Rows from block 6 of the image encoder of a small model that answers yes/no questions on an image's attributes, named by matrix and row number. Rows with one number belong to one channel. Each number is 500 + 50 x the weight over its row's rms, rounded and kept within 0 to 999. All counts start at 0. Numbers have three digits each.
After each channel's rows are labels from the 100 images, of 14976, where the channel reaches its highest value: "responds to" is what is common among them; "colour at peak" is the nearest of a few named colours to the mean colour under the peak. Only what is clearly more common there than usual is listed. The data: scattered letters and digits in many colours. In brackets: how many of the 100, against the usual share in percent.
# convs0: expand 5x5 conv (encoder.blocks.6.convs.0.weight, 256x64x5x5, each kernel summed), inputs 0-63
# convs1: project pointwise conv (encoder.blocks.6.convs.1.weight, 64x256x1x1, transposed), outputs 0-63

convs0.20:451520498440538439505551532533555513399546479493449514485490465468458484483502554521481482430531476574484511542529493566441426435479435476497402570558442508427493355551598523508476507560600560
convs1.20:480493508560490461527526556451505527491473504459469523427407519477458415474434476509569424552438568390456473506506522413518591583551495539527522427397462535457512478596418482454455434461503503
responds to: count: one (66 vs 17.2)
colour at peak: brown (53 vs 11.7)

convs0.45:453477513437505512425588431422497563443509508480446445515563523474555549489557395449521433500462460447505442589469464551467503456475447462500507415540511440410457526471546560557621528493545546
convs1.45:499559530474549479514452527478469532568533565410576504550500500482508487488471444481502487473574543485515464335565509440496497550572525492489468617486498562490601406447448591480456526507428463
responds to: green (80 vs 39.1); count: one (67 vs 17.2)
colour at peak: green (41 vs 1.1); grey (25 vs 3.3)

convs0.50:525475584540523435402427524585564453540593579556553408477463527458443461561503575485467486495521525488539538507459442527532557585473483501513510554599435583439467459464529529586516527519479512
convs1.50:480540468498416569505544580466529532487489497461520613518550452542555370415615478537409453497419555510477550496557433524502520502537551469457461535547481532542451469558570446471523544441514463
responds to: count: one (71 vs 17.2)
colour at peak: brown (44 vs 11.7); grey (29 vs 3.3)

convs0.23:480459490586533428424518532512476424547516518516486506439544475490496520477547558456452590472558525504467548532475483541564495512471544501433564460552609476564505409442597573649496451484467541
convs1.23:445428442445417495549538528515479541499535566408445507525527530545425477544501530493508434479359459506595563518468550389493505469477477599544523459509449514512514461469533518472567555589561452
responds to: count: one (64 vs 17.2)
colour at peak: pink (40 vs 19.7)

convs0.168:528437468481530507522458461507463531531524473543447514582506602486513622546471622553587449538508530498427536501448498558505438404545524446536518537567565536581520482493539576495515475504618503
convs1.168:462534504547482533472503546508500487474555553473505485437586393483568386528528547474551416499460520492475516609524447538496553586455508565467484528480436524384580488569468499372477461509506528
responds to: count: one (77 vs 17.2); black (52 vs 19.7); brown (42 vs 19.9)
colour at peak: grey (52 vs 3.3)

convs0.130:556553521484501473384496590489488497575516599431497528454467480550574536431426486531551467481484410413471471444546438423520512521610540544430499441556476556491534581515475483494496536461529437
convs1.130:467431502490462535474460516494461553487475494470569517539468439477492556521542547685488483520536491594541410450371502480525524540507453406484561547517466440580479457540558545542507474562536511
responds to: green (82 vs 39.1); count: one (81 vs 17.2)
colour at peak: grey (40 vs 3.3); green (29 vs 1.1)

convs0.253:441492483422459493551431457644552569445490547525507500436388485508455494426503531518626552455519522526539513513522456504542401497452460501448477463449491525534458566558433580472516469441510544
convs1.253:560506453483459552486475466461487513473573466504471551475582503479513469416474406446456454500443445446520463599434482494522482445526649502578516501560417408439518421569564513451465481494461498
responds to: count: one (79 vs 17.2)
colour at peak: brown (36 vs 11.7)

convs0.242:517387507419487516557448527493513498507455484502392546473461528542440467449577577500511478434420475555535472476447598480441489453517493462431541532458503419556483553443399486416589497441486477
convs1.242:475562501486441516520532498430553510465504533415561501556549419510632485535517492537589512542511460399461462479619469536527437511537524483528432530491429568504416413479509569574538497544542537
responds to: green (98 vs 39.1); count: one (88 vs 17.2)
colour at peak: green (34 vs 1.1); grey (27 vs 3.3)

convs0.141:462535488541484533533494479493547519440503457402449424448562521525479534461629509494595540456508545514506507524505512499440380418444445443434475421437428454539391524555537490538488476446457539
convs1.141:505517528542532502448445526538514494514391550421453557558580460525589475500497452523463538551417552538527463510487520425528558459466516441374430577570563535486553532452434574494454580514533496
responds to: green (100 vs 39.1); count: one (44 vs 17.2)
colour at peak: grey (43 vs 3.3); green (32 vs 1.1)

convs0.196:564568533549484553553464459480459496390500506423588472515453606539503504495468383481514570531527610528523458485578505537515472567489481408431547436437487470504535546450564492472527475440461549
convs1.196:476454540468539474576552482508523482577512445621525443482476413461585512450589593490548492462493363479480484545486460495564461484485429510579450539504515556492463411526512484577514493461572447
responds to: green (86 vs 39.1); count: one (55 vs 17.2)
colour at peak: green (37 vs 1.1)

convs0.24:530560508518553594499467542488456488453614516449542567423526505564461551402548510481477484499520568594421500492483573579549535542478581535537483511439507566437444536502509517475545402435459560
convs1.24:488500560514428481478567457535453517505435442550520467447419536541636474572464479495541510445497452542468526570386386544532469454542429509445510454557506445537465514573560505475495577517539437
responds to: count: one (65 vs 17.2)
colour at peak: brown (41 vs 11.7)

convs0.204:555474573521520470455508547566545494369547578554470484503612496472558468577407486448566497552433460412477477473428490451456552556515506431524424538507459457464495442522440585489510470492544518
convs1.204:508546480418453544547540488538443597508603432463528513493439494469554455395503513481430602558528503502426526518515439492402543500496474533577480477544439489488477635497542517497422485428520528
responds to: count: one (62 vs 17.2)
colour at peak: brown (56 vs 11.7)

convs0.126:467534530616584499515576518532447431462522348532532473481471517521467488464527468554453539542463515591413564489559481491551576499490508455585460481499471490560414495423495409499461435504527469
convs1.126:564461486606438399538444388552511553489514475552466574428537613584559536467582579475536493443520470510516542537465519552483503520451518529427525511507528447588494504530457534478584481480464530
responds to: count: one (57 vs 17.2); orange (42 vs 19.3)
colour at peak: brown (45 vs 11.7)

convs0.101:614494436487554516563467435609447577567508511451475431565527505569483462447510480584469541459535620460489564501549461527553403521527401477441518481549546477456516516546535541539472534512486527
convs1.101:461536444569457489478503501395497477437460584472479600479436490472502497441485568391490508526461369470581553545524433494430518511462506461587486475441405556539477533461504436508512453440522537
responds to: green (99 vs 39.1); count: one (66 vs 17.2)
colour at peak: green (25 vs 1.1)